Weights of a small image classifier: 48-pixel images, activation gelu.
Rows from block 2 of a small image classifier, named by matrix and row number. Rows with one number belong to one neuron. Each number is 500 + 50 x the weight over its row's rms, rounded and kept within 0 to 999. All counts start at 0. Numbers have three digits each. After the name is the row's rms in percent of the matrix's.
After each neuron's rows are labels from the 100 images, of 14848, where the neuron reaches its highest value: "colour at peak" is the nearest of a few named colours to the mean colour under the peak. Only what is clearly more common there than usual is listed. The data: rendered roads seen from a driver's seat, with toy cars, trees and houses.
# fc1: MLP up (model.blocks.2.mlp.fc1.weight, 1024x256), inputs 128-255
# fc2: MLP down (model.blocks.2.mlp.fc2.weight, 256x1024, transposed), outputs 128-255

fc1.403 147:483441526472495467446462524425564473473479446570577428527480585523480441335393494471466572587544482497407517551458524487565530484484433517533485405586478567444553500375461446483593479464444559563498547454456585461489466521537400458527583582531624531570396527492581489445439491531533524568458502432478451513558566531481483505480595475571455479508469513437507458465527438422521422425431
fc2.403 145:518468448466535599526527505505569539424558473570539475488415464512510535525510457556420579479506485475383504562467429437501572537615411599550487451504520512454525557525477505453481449550517443479528528555569481418520483525554539368499505490469685483522456487476484492406433501503506502501466433596508562530476548549444457519508428408507439453406473607414469465544513543438502482536545
colour at peak: blue

fc1.537 114:505464533585541486585553468510533544464508436478405475501509451478559559483491534460459475517556540471516515524465415412380500509443589485426491536505500494435507461493524559498487428586462497595423508428525607503413489504447511457539543500454362550493513482487534578476494426427436542414504462499454510455498575426441515471523517406389447549501534541513459421495487476416551447568552
fc2.537 110:484546478496493556453542515537487433521475535507527580527561590583519477554585551485451493544471420530564449461423584429443529468491476405508568467540573532560485508555553361455522572549483532445509537488454438436542458550568646520523453502517623474399459532486510500434582493484535522408407504495565485515498468450527526416511508430429460502486477421456535529552619462466558476475540
colour at peak: white

fc1.281 091:524530491489480530522581490550457490619471518594493574555538565449545509393466511519511555425494676505451539518439523439517500485469515470502555502530425451512585491517543555447512507528339547471477509413408531462513461387457505531531492536531529519575420486536431546476501370476443474395457503509500501563533499452559461459530467583495564473461483394438481513416494536492525439453490
fc2.281 092:437482565476544531557524538544529370488528486587553516511545521462427472511416426552477624570546487582453608515490441557463406467497411576508516459510502470526529464467474554564457524400472498436498475499525563544497469525486477526510475475575543508583507475488594519429550416565507469505478507512465550498516449506553490447542465592501478520484563536542520510546538526488487464491453
colour at peak: blue

fc1.229 111:428411588464499530587518496588511544467465500493492587544491509429436443485522497518499630480525556455540526362504500425451445439519546517466482531430515504523531434529492479492491557396485467469473406453561510527506487481515537535491492474542508515540452597474501568526545525450552434477597479471432579515469539593503362496447480444459460537483452607466460541496549514556431435509553
fc2.229 112:384471401467466477556480449466496447533538580526582490511458457568523493424541471523532412537509452548480374611543431505590549482506570566531598495557403471575524522509533479529508488490539447450445517484461514491421538513536519468575471512434502468457469515561529584460534585482419469569512504540511548578469517477484441539494467523544521432519588408568526489532367451522480489510477
colour at peak: pink

fc1.118 093:535483568511601563471368465450564505517525487555506645444490492464411526597517498433436527482448529486529440507522527555547500471511445533475600476495562482636511555418533477536509488500515416494540501413419516505545476484463411589570578511466546486498567456525463410469480482601425437593455440486605465594484528516380418503548519591509482496572514603520566549428490632442494483454482
fc2.118 098:558442455548454494482500457504522485520471502524533476602470436527518519549518539512574430460521482505521549480553452456535589519487475426545524609526607562477563518536505537452539488465496501574485532480559453550477507401411470446428490417489474401446465508529530513468466537525561542484542496508515561543528530468432459460482534466485481476526516453382484484468512419567483439567421
colour at peak: black

fc1.239 095:566530499547439521544458542433546356512490533515563522570494543531471458546473461539503494413504525475592497457456537438484543564476493539471551437450464437522403473450629451482467478421557467396430468485474540384517472550524504416480514539533455518562483501398481480540543587491482545521484505450489497502550482501549600586515436488554491584507516467471478537496507531552557432494508
fc2.239 099:450491462500505511507533580444454509462583581559552480506509440491559571508497566541518600493447519568537585549404589579445472531367498551479471489453519611499560610540502522503445504514480564458552444452516458524369558555482548459563467547467527513476483449470464535483402497503480478375482528464489593618511444541498507478508497482420544446418456476532457478545561559469473589475448
colour at peak: grey

fc1.504 121:457520531506499526513566526598633536579492517564475579582491524478413547509545528497495457418415528515479486471450497424523423548456499544470589364571518519489432471455518498542560542558485518556516409456549511426550534390563503569401488528442547508568538489536568503482541560569484486577514597516551449470595566535561521540589516522469452475509518539415394570529537525466436464489462
fc2.504 126:447452491506506562500501459511667493432501455456490496525501494473609407492442564510411511558501481542491505512518449557493462505510420432522461511469448469516497457468525449541529438443492531503465498499517483464510455512532520358479566433496521461499566451432512484416455485562515607539492440518474466550401575424485522502485499554485520408514552393530419522507428436487507546449515
colour at peak: black

fc1.704 106:546560498476446485485426444565382442560472515549494469481528568526461469487546457480625467493558492447409484381376448585518507467548497412531510488439478382600425501468498532425519469449443461553568519477525611489498399535497525464427421570460485506547524489475516576513485485539520483491415524513532533495469489512551498482524507505481556513471478507497433550472502518395471524541466
fc2.704 104:465563434439601514562484529527503528535560519479548506486499505484426483545460436537511501465545487567435559473559510581506399522536457461538505488560424489489498566499441565494469458553541449468505462470466430488513434468557479452437571467492552496585476433540422502459463479484502515473455509509484493480474480612492420437451472522530521550485499520499566473553522543506461501454456
colour at peak: blue

fc1.361 076:536516472433548496478425528477603618562475552563471596519408490476445575470468590550554505404593495528527494475454487492504504565433505499462459535533557442386500494590517589515524466438509544503543448591526601498550484396539522488454402454497425533533475470630514451433508480498543522491505465447439467504531433450533497445457504499459564560513435504516401476527570436519501483543514
fc2.361 068:480492510510408568647553490475451439583505542447658442487430485529535504577418433511443455466529507484494434446570453502510481480425586488514594402545498556519530445565422530463468656464490479563462481381507528570514585544494418419562565543439529430517521506407531473504447448596564470502431484526503507478534512458477522502531452438525564617525510533487467504516482527515526445406472
colour at peak: pink

fc1.419 120:554451553521590490514537516452528520512490553492489534525451531402563536496509475482504453505406527465546590475473480557442543500518444461501436497439518502547519414484525468507500455491504465462411443534526539453422498498481411523444498557483400552432527492507465527499552420542456520440426533476463417431497584512501469448476437535434543527410473443442496450459441608447515528543528
fc2.419 121:424526456488504444551553495493490454424568429567515543513421485565496494497515545503390583488550530525456483513460527389546520553491515470502478476522588518489497467431484437535578444504577451497468576582476404467484462480477497527547502465431667530512545384496479505428477552454567507552512428508425578484489465483428570506487501435489434495492416460473477454544587451492468510452513
colour at peak: cyan; white

fc1.661 095:483486473472567522566422547551420469450536455478442606471463539480453461398536548520536505528457461518582496520481578479469559515585538517509501539425417461437532530528418477527463382471463533560508373440581473407554491606414540530486487468463458401427527422540537428523536470502508471500510436479492458450475380580474479576518452496532435520520528539486524598446608497474524548491509
fc2.661 098:501412548574602489465488537530474571450419461584528537555598541503492569593480533465525483527512528468571494477518497513499413447445454529486481483506492502567591475570425506572559528515564477576585494468540435543507543421574502464453526526461537597454593610468431567549412463428502448556446499442519599560460461428465516488554506572494568457404474498540595551453467530539458533539584
colour at peak: blue

fc1.437 111:440481498462448531424393476511463433546570595564521442456520545399467483541543578435580372538483412517490470426467515480483559426577552493573504484514515469573555490462497495566607572609520562521525468457561501459562517520487458501525484539492551527498538408477491460528482401515506515515467486494560537460390573457431516521506473521438489479536472483544488468407525483515458424521516
fc2.437 114:451522364467537506473468456591527538501430514423520469493473590485436451432481475537525573487430465514490511458565557527510467528513582398393580470521507479597513482526488510552399354532652488375432448543507477508602496510477548532451561485478508592450574454448467538475578457465566515526439476567433460518540503543517414567496486546504513562489521435562492494545510559511473565464475
colour at peak: grey

fc1.235 120:538558473505478505472472542445483427447545497473534519445480566425539447508563507433552619488498527484370484383433471484504444537529334506514488436560506459500526551458476548468499476472533522525599488451434531561492432536530526469529514467537575579511432521417487496501488511399503539440513502482543571500462489474502455483385496542427475559459485482508447551508587498448457504468474
fc2.235 136:496519403489514531511476505455413545507513511551520469466565561493519531417501445451517570507480452450343435474490454549485439459557367468488481509483458481525465480489502545468398510365516467466506493515505508510475517529469470502454470440517668497602537429503427446521439486476515466477467452517478479482477504569466485434500521459585436471489488536464476484557641553464521444523441
colour at peak: blue

fc1.23 099:420502524516511582518507553504555478513450517515501466435506431528537494562467519514359457557512436535489571368441415511516519462491497567443417562470509405425489467472540500397543546433550559546507496562511549542526506471526573480549534503472517490524495453483535484474514451456536507548548476526500470473538507562551455523456530558417535446540525433518621546547483576484512461543386
fc2.23 089:479518503458474465358455464582463481562460546582452430619444482502497465531461434522522451487553529542587505557486515475516379490526696471585487527495612532479573565528547444478542531496485560475511487534430581478455503595512542514496494532492424492531525488478424507433486560472449460562489481409552634503561409547483463502458554502524506507559543538577545441489401526548463460483506
colour at peak: pink

fc1.604 106:473499441515560593461528461500524443497328428595505554466504534529548513532452473570505385490394486468443470527491584453475546529515535578534430469493532438470348479572467560474491458420525607524491605397402423400464497520538505493489479496482530502501523577443549522485444457482483441529504538560528493568503544439531561576515426510518557499425510535518511537437428452487519424506503
fc2.604 117:545435493448442432576583524454552494574572423463568417634519442490466464544515487454576529477493526500518557529493505515466460585479539508493520597501504494495537560433462489546529669435520557515539522483507506528536513495426436521506560521466543578534587610510463526459579454475579559505488465460603497444472562487496483506522475477525390513620433574495443445536531562471406528494551
colour at peak: pink

fc1.620 113:539461524526550425567481505526519466432512432417524535413543448465552552513465533546562480466533506536490607471412580450500446564469470464419428594470483567485506594422562545522549409552462488502464454535452441458498489478551501536459450465510509508447474474560518556479520479503508499428557542599534473415510489491527489474624540410519583492566474521541546586523462502446502497437520
fc2.620 108:462447493467582517515515489521454544492564543487547532447576501554422449512600459493495569543488468526481507574468430546544512507416557407560490560372518553454445474562486467490533485467516439490472539491543561503501519506529395367519496449535558421441477485448488493455475515491529557476497392537488389523516614472495574488419513367524507509513510547444478470471483501557492371472530
colour at peak: brown

fc1.350 061:503541529438484438518410491512432474461466554542411585463462533489611496545503407471474534508456516573520525488563562424591423474477501472505519526523485490442581517437424440414446503549507480374490517542472541542434465472479593523468496549540527475529535403466527436556488590624592516519479488535574497509576496559535578470454430415462481480480552461480611563346435454484523556492464
fc2.350 062:451440425593560434558506558479460508596465570450462475480542486583501515431538620486448496515511415508487456519503406434387459519505518414536446542461518515454469451566455425529539451364470469501499502516531465441460494491544369465486532453540532464495576500528504579490475476429509537352497388486487560456488515470419493482474532509537458498515499461529422572484449532539526436510470
colour at peak: brown; black

fc1.671 091:559485522560513459571572492502475493538490488587518462497489466596501501555574548565458491577584539532478620488502508442591475542540528410590538481436466473421499504431569486508472593473512488518608445507413432444465473531498461452486533460542476470566463511519478447486462532494506487534534575568622465600511448449506402501470578446542570481542530445454488534572485549499473418415359
fc2.671 088:528403560498470541492550510603530529511484531502432567526491489418434432501499483502444531485511532515577529461489491443562466522518463453485525439395431510430418574490565533524448499508457581492508480458529489500460404539442525562497508514497540487553423504579601461509577562501523469510536533496503422393509450552576447464442468515540526419545422482460499547548524518535495539538481
colour at peak: grey

fc1.765 115:604561443557499581531570519580504523456526562443436520495515435464516605540493566435519458491478473591516497572531445559525465518520455488561538468487477536436537525608493471510515441506406528515558545483457492474443606449477512460495570433452408514445487504483482566508488522522361565501559358526519510395605431573517482489571488469482536506503487478456580505545499482527484550557560
fc2.765 116:536447508411528502471520406521511464520491472427480473550493625467520463570583478517441519561428503475454546497528492424440474459457494496433449441493537468473533439481469492489458587420523492466474481587561434523577599502478489464439504493528530373532572382478431477452517549427614483508436529592568529544391593461548483427519479440586527526555491487491496525539463520490540516572526
colour at peak: green

fc1.61 094:511521539409465494467543487445486540534575428552546480593486527463457475458411501443422424428486523509452587404497503518434449502554529501402439454431538436483433515482538531511517503452494528487573519504538449523488517522435538530456495504521568524582462480479475428523533466442515481408525422422485521404501414581489512515577522461490441610491516700565439450473363543499571539346549
fc2.61 094:459568442534496461516509476487505462514495603394452462463524484586579517555579548503553512516467560491481402504534509497603470475549589522521533517494574517550572532453480486574501522592422520519555492519457502437442540526509560475482538428565498442474474462532533453482459460386523552599516476532555490568412545443472588445468568477569503537411465439481451546577591582496474445465554
colour at peak: grey

fc1.29 064:582490488513523462513513421482544433474454485552519451467530463531531371418527407471401508516564527447434501575521541516492426541481546530457540545470462569494485418405483482541464488562470534535484462523498648595536618479440573564640527481524433482536461540515593494456536411419527450459516469530572465525489591603466552503507540446506550528481466470508505514432529613452506505528484
fc2.29 062:481512476466509418467413521455483481529468484563536477510501560435374557494543493496460513511484588481515648388417428429498452472513515448510526495440440582492510518495509545579442509504540398456502470405513490449487499495581558497448494499482511526495566415462525506495487503509447450553544481489530476428554557463510528566553451494448441418480491474465489607398507512557575505433552
colour at peak: black

fc1.16 093:550483560544484495522555520486462568464437594414455596494474482431545549545521355493520558427482564522481491510487388603481513472558541438535550442445444551541485521456535500548495460504487538610504525490407516506551421580444489531555519441485409552433515598567452464471443466503531446504568386519532534526527524491540497471437551382494436495447489461428371559499499496490480455521467
fc2.16 093:461470425574510513420474464417514448469469593564479498479424530473565461489522545566483569526515514500505485486561490511551546502376443607562453478459522514551488454526391506520505562484480500516365448530478423463449511467477525455438500570469534441481541415399534504473557567430576472594575483564419620555435494503526454548496464515518554492466508526457440573518468457452484591481588
colour at peak: green

fc1.647 093:535465446545465503539512533484493470422550502466485574576637499580473564530490492537564506540458461682480465473528411555483491486462526483487513458468489475532537553486535473513503436480583564502600581530525454531440548499453554408515511426433472536472548513506490589508541494481428514464543413489433465485602507500513528523447468544502430458488472512501404464445524537624457497499480
fc2.647 099:432490548435566503487623483426338535483478482393488481533463526475577497491509504525423530515486519495556519471572502549460508500394569546531424488503490476499539398499486486515503481580445399478454464510523376458504548482564415384420417507487504469538593470475470488478552531543530488493551549475430455557504520431520471491581447448503494549471534547515487509552462484435486523511505
colour at peak: green; black

fc1.103 120:534544548502514559479471531484402539479530493408531459507512462454505483497529527509442476548553504511609512420416524460501464501496497500502532557379450486479462457468473511552568489451622416591495417404482441536511453575443483444480561420507478437509419516504512404458409507553494481495435613470546523444506550564389524463512529594502475409488482531475479540529572493496387490541470
fc2.103 123:478448499429427466462456468550502411494545431515506470494454494500453480462488481486454472492549496524545498552485462504482540526443483556451541516555495561397465504571504470524499396463582380433488553434509518472465471435522507457494481456566495455440587465459509461468521625510464458408408505454432649561421518516440584509512457415428458457551426467574490542478329404547558527423444
colour at peak: white

fc1.328 095:481480484348509493578500524484431481457552512543433569397529544489524560504482475540538454524483449541499515476471448525410566376510566540538498501486481495464473566503506533477485546536432566535411445520586460473450563438459428468498582530483547500497601522561564546549465510525494494430487449504514418452424459501482532483465539451491506514518530484622517437395511482438431447523543
fc2.328 096:500503492515515470562499544446527581455413473444504373521525464534430504652501453556446499519464422552469485532498496524487456507561521597564518494527425481406637429487536520485495500556469535494471587486522515437486392442412555531513476478558483519536488469526525483557592468501498532573507466469590434518478527464552545549510442550504508495504448523435606428504499569559538534467619
colour at peak: green

fc1.10 114:508489492465484524362463443492569532518538484576487384505497449536558504543438583550503517487501558533543484451511572419525518433508404470446461533478582492494503518437504423530443557519492499539390556404491500503543473480416479442446492496548594518570412539576465478424518452510503455560545568444549412398531522549491479500516524458528492516501468393493562451486517487492486453522449
fc2.10 109:449515471503459432488427467588452548511606483493427436590417459476504582477469463505461483499515497424458500592502521507524473537427431517598488480573482614442545484519485485618553421527478466511492552534581426520507486509558545459478452465464421508482498488562521550463474436460474563530490403434449573563471530527468548526490504466441523575457575551445515497661445533584481567542452
colour at peak: white; pink

fc1.664 109:511571568486542572471508490435514505553473535496501491637433430599475567511570423445451412529514565521621460530457568459562388572371460483485609467433517537394442554427514536476419454550525550472542473408518508488525439468497458603472464551474456517484585518511470607442474545577483522518472541523557461413514569412543488493503457464490442547423519451547477508473403568542490578526568
fc2.664 115:491496537489470501431555440559559499422509641497514466453446559539619529520540579476502511519517543452533554453491448443487484476445492413466447591554608431464463586456492493472487513507595438536496472559503458538489513481481484440541494480513494499505617539521499576448499401495448511541556506445485497503414469550511618527409531573549542465495530548431453469525468371508498486581539
colour at peak: white

fc1.58 072:513510497541539519423550472472521540490536450536426494472477523560514482539611408422428500535505509478460444529595561513443543611514434525481468527540405449463532442482545456385517525492529489524585559468535501433537450501507524490531413464592377480501490509594409593475467477613433516507492495528530444478511437524556560449521568464513581445534521618489459507455480504526476511444450
fc2.58 076:476519489456480523478449422475614495528445605485566402607499503447530480477457652503415514509635523480481536533611536453363456527429533499466458540545544496531486477501500526543518467492532508584433414497548549496524457370509501460456540469432508522474568486492516576517414466484492425533530527568448571441451430523402427510486500429487490506387578489407476565464524579492509504475481
colour at peak: green

fc1.559 098:573464563458492608496500478531465547511559484348619437587460478573390434431455484541456510533524477591517540520494449606460448555541439513533510519502450388520446596497457490480454610511416546557507461552547490595498439455489541478523510432506516562443480509564576472373504511503501435499523494506534562541565420504512502422544456493444530469486452612497411414529467482430530505481540
fc2.559 088:537453524507416553518550507512356544530534464503544519486479448499465544549452502458453505458615521431468461533522363414444470453548457451422517461473498603424491560521449539515527607467474483536637552585487474539539557655532459486535513590436448495540495533454484533455482495501529393422510584488537484492495441511522432518498511525435418523537519501430491451431546523491383439474515
colour at peak: pink

fc1.442 102:441526480487538532432563479521503522467519496516499420471426466554511529500589510451470463576514466444458513519419445484547560567503502409511476462530408491427558604434544467468504518587547527583477659482552560547543534507537500467499561472517471521558554502491391494532575479597487378508567529379458433496504560479515561531518559516503469524518502545603553528591447433522564497484488
fc2.442 107:466564512557541459533540483537553391532565505390512471500423565503535527467505423513575508591527513539519424502501418388540475481464551498516476506561419430523476435506552456519569471459545379489435445466439506469470550497523478426519539560566516401482411503512494535427514542431487484413504470522451547579473480499525459498553536505518483511456488585442545467513439497463502532445471
colour at peak: pink

fc1.688 060:562498466373391545507569499503591526479452518489538522508606549405521459428481558495503509473532634507465583527530463490555555406509444493530555522504487423476553560491462540486395443542471584533471509464481481461573441555542477523499514544554528508541550590457433494525504512377431514412448425498505498506519541486501470422465526573467491504531454481391454477569443533489493506488479
fc2.688 054:454527503516431425548524508549546460473517488519458581571571490470502464526468482558502529510515575509483483419508474443532400561568483547598510519376485457543525459429529597453513500454407479475539487471529563483437410444476431464437450557495556509579508465487562534513492457520484388499468466496473544451534405429503460364566482432498407513518480533431441489521591456459499532565526
colour at peak: blue

fc1.187 093:488493474488521436451557425421497453533511468551480430533493490525489434502447532486483524516568492589446499498467502464501508446534501408519488458574505450501531541430502550590505588533497514524492598528455514523519439449560546536556425512512448531481545499509565524573480615517483594515508628478522499477455473463583404473521447508474467574518489552436501474434481499473456450491463
fc2.187 084:420564469537574485465450609481601551450592463546424548464564524515492545479444545564473538590482413521454463459397544491530443449510449571466439492488429509475468554467541535503462566474399416514599537625508551514481533519415534449514568575512496504572457653476556418526527473477462454510457439634515550465469495560496565481443509438524485490482501469453451453508562511458557570512507
colour at peak: grey

fc1.762 106:442455490579479506499542573587477536518456524455503457509546518527509507488604382348543501459433524468412536487471462555554473486459498508451538544458447391470529529479449495425479518513461471438554493503526473575412550502506456502577534525499501408516489509493485474440516557479522469534411520524477439509487462465595457487469544447539427612454522391517471472477486471387496496494500
fc2.762 105:511538500542492494450518450522405563447544536543501510515546531476474457455565566644474446504535466546628507534475466511568455608464415498573488599533482505573537466484516523527533539537571477563501502537534565564491501458486502495460486434508659549440558464542483440592496465454430505541524501503495535467506500461550541443428457472569533418435513544524498541400578520593601508421502
colour at peak: green

fc1.672 086:591511501583399515491419510494466545501424539460516548520424415498521477583632460531520594436533460506536449559512481541539498535428477528400501507472457445408558576438530488468427507492543508469392577540536424519499420542479441529437460543509631606510528571487455456516431550540481548448444469439559498542524533483443552522438564540540544507538555484524468430472532471498541481519499
fc2.672 077:527412549597507538539561439568416427463554443489441480494499504542404490526486496464473447537533408467435619443497481435456518426454431463497491553582544569480568428495493506567578529589518450565427488527538446473544547439565488408500561511495508534494421527518458560385509446488550454491485434544531542481481401535437553506537465456496481514547426411508429487563466420488507429519503
colour at peak: brown

fc1.397 092:542492412488414586513472579406460541527492463402510602584513482483471483485542446491508496441456423510527479516525531502469588532439461413483491485594541537527567467471571556483512434568510479469400523443532455440486546465418544467498619491434497538470412544507451528517527424525503426513438539502547509474511411452509532460433442512417525486555426574414515518499428525373438478516616
fc2.397 091:619514513529524503537510508551541512502528572484474534512452519606480550560499491551475482339455474497437462410485591543553550454396458497495473467498553524487492485539533475466464531537446390516487437459557496586512478447523383541470454558486536577525453542500525509484551492491525476561536416487463503580465497421508418542527537471493497568519537482473541466543583544586490467506460
colour at peak: black

fc1.374 112:557550608434534518470476478454491520447554555489422466497509497497490448489487574467394492495439574460574443401470546536539481441513498522533541556454461485443507550528432438545580531498503493478432416479485510377554477536515471446456498453450556631504477480521496494384540546552523511508428520463485548547559573683483493465469483386496462496492395569440560428494485476442402476532552
fc2.374 122:439455496489454521498615534538523597486403472565491545395523496494618540523467533490454542450396529430545508386466430455486499466546464495426514424481497496474550487517596447448477610465512511418618486509496554535499494479547637541539469487494433510452586531455491481475505492485544595534484432576459468500568534451461562508581490579544484518439524465543547497498468480496365549487450
colour at peak: white; pink

fc1.641 099:568401500512549483560490586544564396443522488549469609507411478570494420512543410513497547480459519546525537542470465458506469434452619554477488473523543500518590492495379555506527445543402513539489492446507441488513569559527514516537506541553401485495511497443584492537448432587490512501465508592528444461544381463481462409498430551519537538530456539481431529558527481513428495485459
fc2.641 100:438432519455583598564471335434501506469523514437457488604598543591555583509392462507490430442588520436533440476574524448405462429495484487515553516573525359510449469471589536451553447468489437450496488505500524565469425522556534570442572454577551604507477563421533493508530474438478510452435512545427550552495502463484432529555459496465570487517533482521522524467516500495453546481587
colour at peak: green

fc1.326 113:564554599477430500583582483478485558504461546520467538489529468482475547532529503481523370491477503509554498581557501488543544553552527467511553525582487472535544524492463409501485441426524511516476479561512550501539513489410560510521512451538439558445381585402479532496493508544462511522498441495552446455527378374473507545488533561398425483556538425490518430426513449479474480596554
fc2.326 121:473500532582481550484467557463619500571528505484494420556489536520381522527536506504434561552531546515480486408485445547380428468432447429505546436495477484520490580553445518506516517502477449500395474402539515412586513527555414499451469411553515455540525432449478525556448482568556514466567534583620563571508415545512490465497513442534560513519519532460548582552478503459476555543548
colour at peak: white; pink

fc1.742 115:520449546547534451481550463558554494560466534510482531444572548473521456571586452493485529441582506639575480499573413461418596444533489483528540560489494466615514459492483429573426480561514496526530519548541549453510529440488470530516521536557532433524458532452554470465571452491505545546516553581486520491594437467508442430607594551540578487404495582452526557533431549470559513579546
fc2.742 126:431505552536465482545422554544333471505535467537466514441547477543466535525477557495481596538502527485537592509535462516574427412519532440460505544520463474470461537546548556532454542564553489517449424527492499512468558435525496449463540488506651465518568556459522524450472502563464517463573514463468590469508487531598527473533467461523503443497411383580479505524473591458537404515600
colour at peak: grey

fc1.490 085:417536500496540531506627532478477522574493557536533614490531454422556522499577481499480490592382573529515401586413533539459490458455491510461539475545506512493577523592508437560396465534420474588458560497513571490472477534494470528519433489501512501418516534594540543563458460544544588521407544506533477592476540506521480513511483474539488559454482526424502436496484498548445566580456
fc2.490 081:536468482413512452563418520476415567496467627513554534508407577484562435528520410525517459506674480507546511446502446494456578537514390521490435631483559536522575496461463481463592430436547396400393490504502499578505480559507502593504482465441464583474501481464437558469474544481419494563451578516471561527544423507523506603437536465486552485479502437493477537464593512499486555520512
colour at peak: black

fc1.567 089:512434420518528491567434439526549471470495542501541425489434437496517504461530433527439517558490460482485506437439590529469476507476394574509606409444495494500522508491471558476466531432501501533450503612579445520478445465532583482500513355570416508512484444520494466542436399467502590438487502517440467566457584470494508504507603481415540535519454600493528523480486477462418414521538
fc2.567 096:569566566448480408536515440558482544416509518520502496457515477483516560472501520579435551520414545483595533554496517571543538475528518531496565496460436439475544545413541568458573525490549603517470521470529558520500437538491579584504464553335525432507567390541488515481515505494442501471453452522560549499620552467523480525520542484533465527547484523451467516517501419460598579507426
colour at peak: grey

fc1.588 152:521537474473449503574495450451521439537442449415521512495432520488490475600450468533528497515486589477519466482560453479490458465497487512545551561569507503408517552614453492516484469533382525347481454474519490481564494507460571562528616410528449482431457546513508524500523536492526499548513574438552510519490520469473512515416522467453539501537595492537482461520588508498513442550550
fc2.588 149:535489523554556570370429400560531502460538516424487458490487435519500470489552553548393493527535577523472574550609519537440492567408478497542527482466521409535493539527448454523535459401493535512450498518460497500439482596596416541417451512507544476504588497511536525506534472494553501545515467560447605563442482536409561559503525458540553465476462528529493545447521486440577536578457
colour at peak: pink

fc1.650 099:554485536435535414476486443491520517479497463517618581558536517393448505429499517540515625496439580428517451512495471467412523533510475499430485468525476518472554425484510425466513522503507522457514491514493564550521551437534517502577482555473578521392485510528524475474608430580496539416520517492522528529503523416494456574480438517512603571501344520488537405523480538503549461407543
fc2.650 095:475515482496536565508509452547563504482496552474480453486439525547554431576525492480559600488578548451460510560459482511464480462421483600558447569470521570549546502503559601515530440464478461552376512503552519470565509438487557567421534535391567472510482529455526546486480506492522468539543565464534521525484520446526594489481484500541441471384514466455450544549591528446510482501474
colour at peak: blue

fc1.80 098:460520410499592604516538478432537483560427444541524497547448514506597432513492519483481399499480534502479411422475480515531497545535532527536547520443511524475467482480503477577471503540559629463504494628466540543594587519568435501497534516497438553513545483580515441444487528519517442511449437472489518485527504433443439492529565538430444545453462456472521591488526454577488492558451
fc2.80 093:415515518494538471520423498494575501421466474548539480499537477539525534506597454393430479569494468534500532477572494449467471510653499549516400516371486584522583454602481504472470402500439495430520598560543594455509421526473510458533452409560474526520528467457559515522475515414636446484544515509555522452483561522507557473433452480545470440499514412445503596552472470496527552478537
colour at peak: brown

fc1.523 100:454576601518437456494545600504421538496565482440528533454486426490557487469528413515495472530455422527452437520483565380452526558508505456448505507561480438430526425490531433478519518414406512480491522500520561521412524490427474472509476412458416468497564594529549541544487449576409510561436549588503506537565504593429475508437474594506489562541524480542522481498422418494394595434474
fc2.523 105:506531536635479468491462560462511578417445448429550411474440482484448494602417506515488463450519465481521533578510471493490484443491455494495544472496501481588443356492506487475367510525570564458497464379516484635558533401541551506494507567526577502469481467453538488546489554533500540562565486490512497577450520523593518413504461489528491422477425542560506480506617589436519550568470
colour at peak: black

fc1.98 059:537429426570469459595513557522487495486516532382438568529468545452532491432547511500554458506526380619508479477446508534530581568417558540464456532456490545524498423505563517550433480523431588475446481505531525435504499519411537508470540459541531496466504505427506451483466487500518470525355458474481624470532466584399484426458548499478373482501515511483489637525529490566409513551459
fc2.98 064:528412544443571516446431468497387395481502579498548499551449497463518543456559459463487459536447540515494590469518451558537607431519475495537401538504411430564621468465447581483462561465503494530498437487489428565553547503536443376445507628501443543554551458490490486485556534422533421502495481561513595544427516420502440499546480522545409477491484511581489505504557511487475527536556
colour at peak: green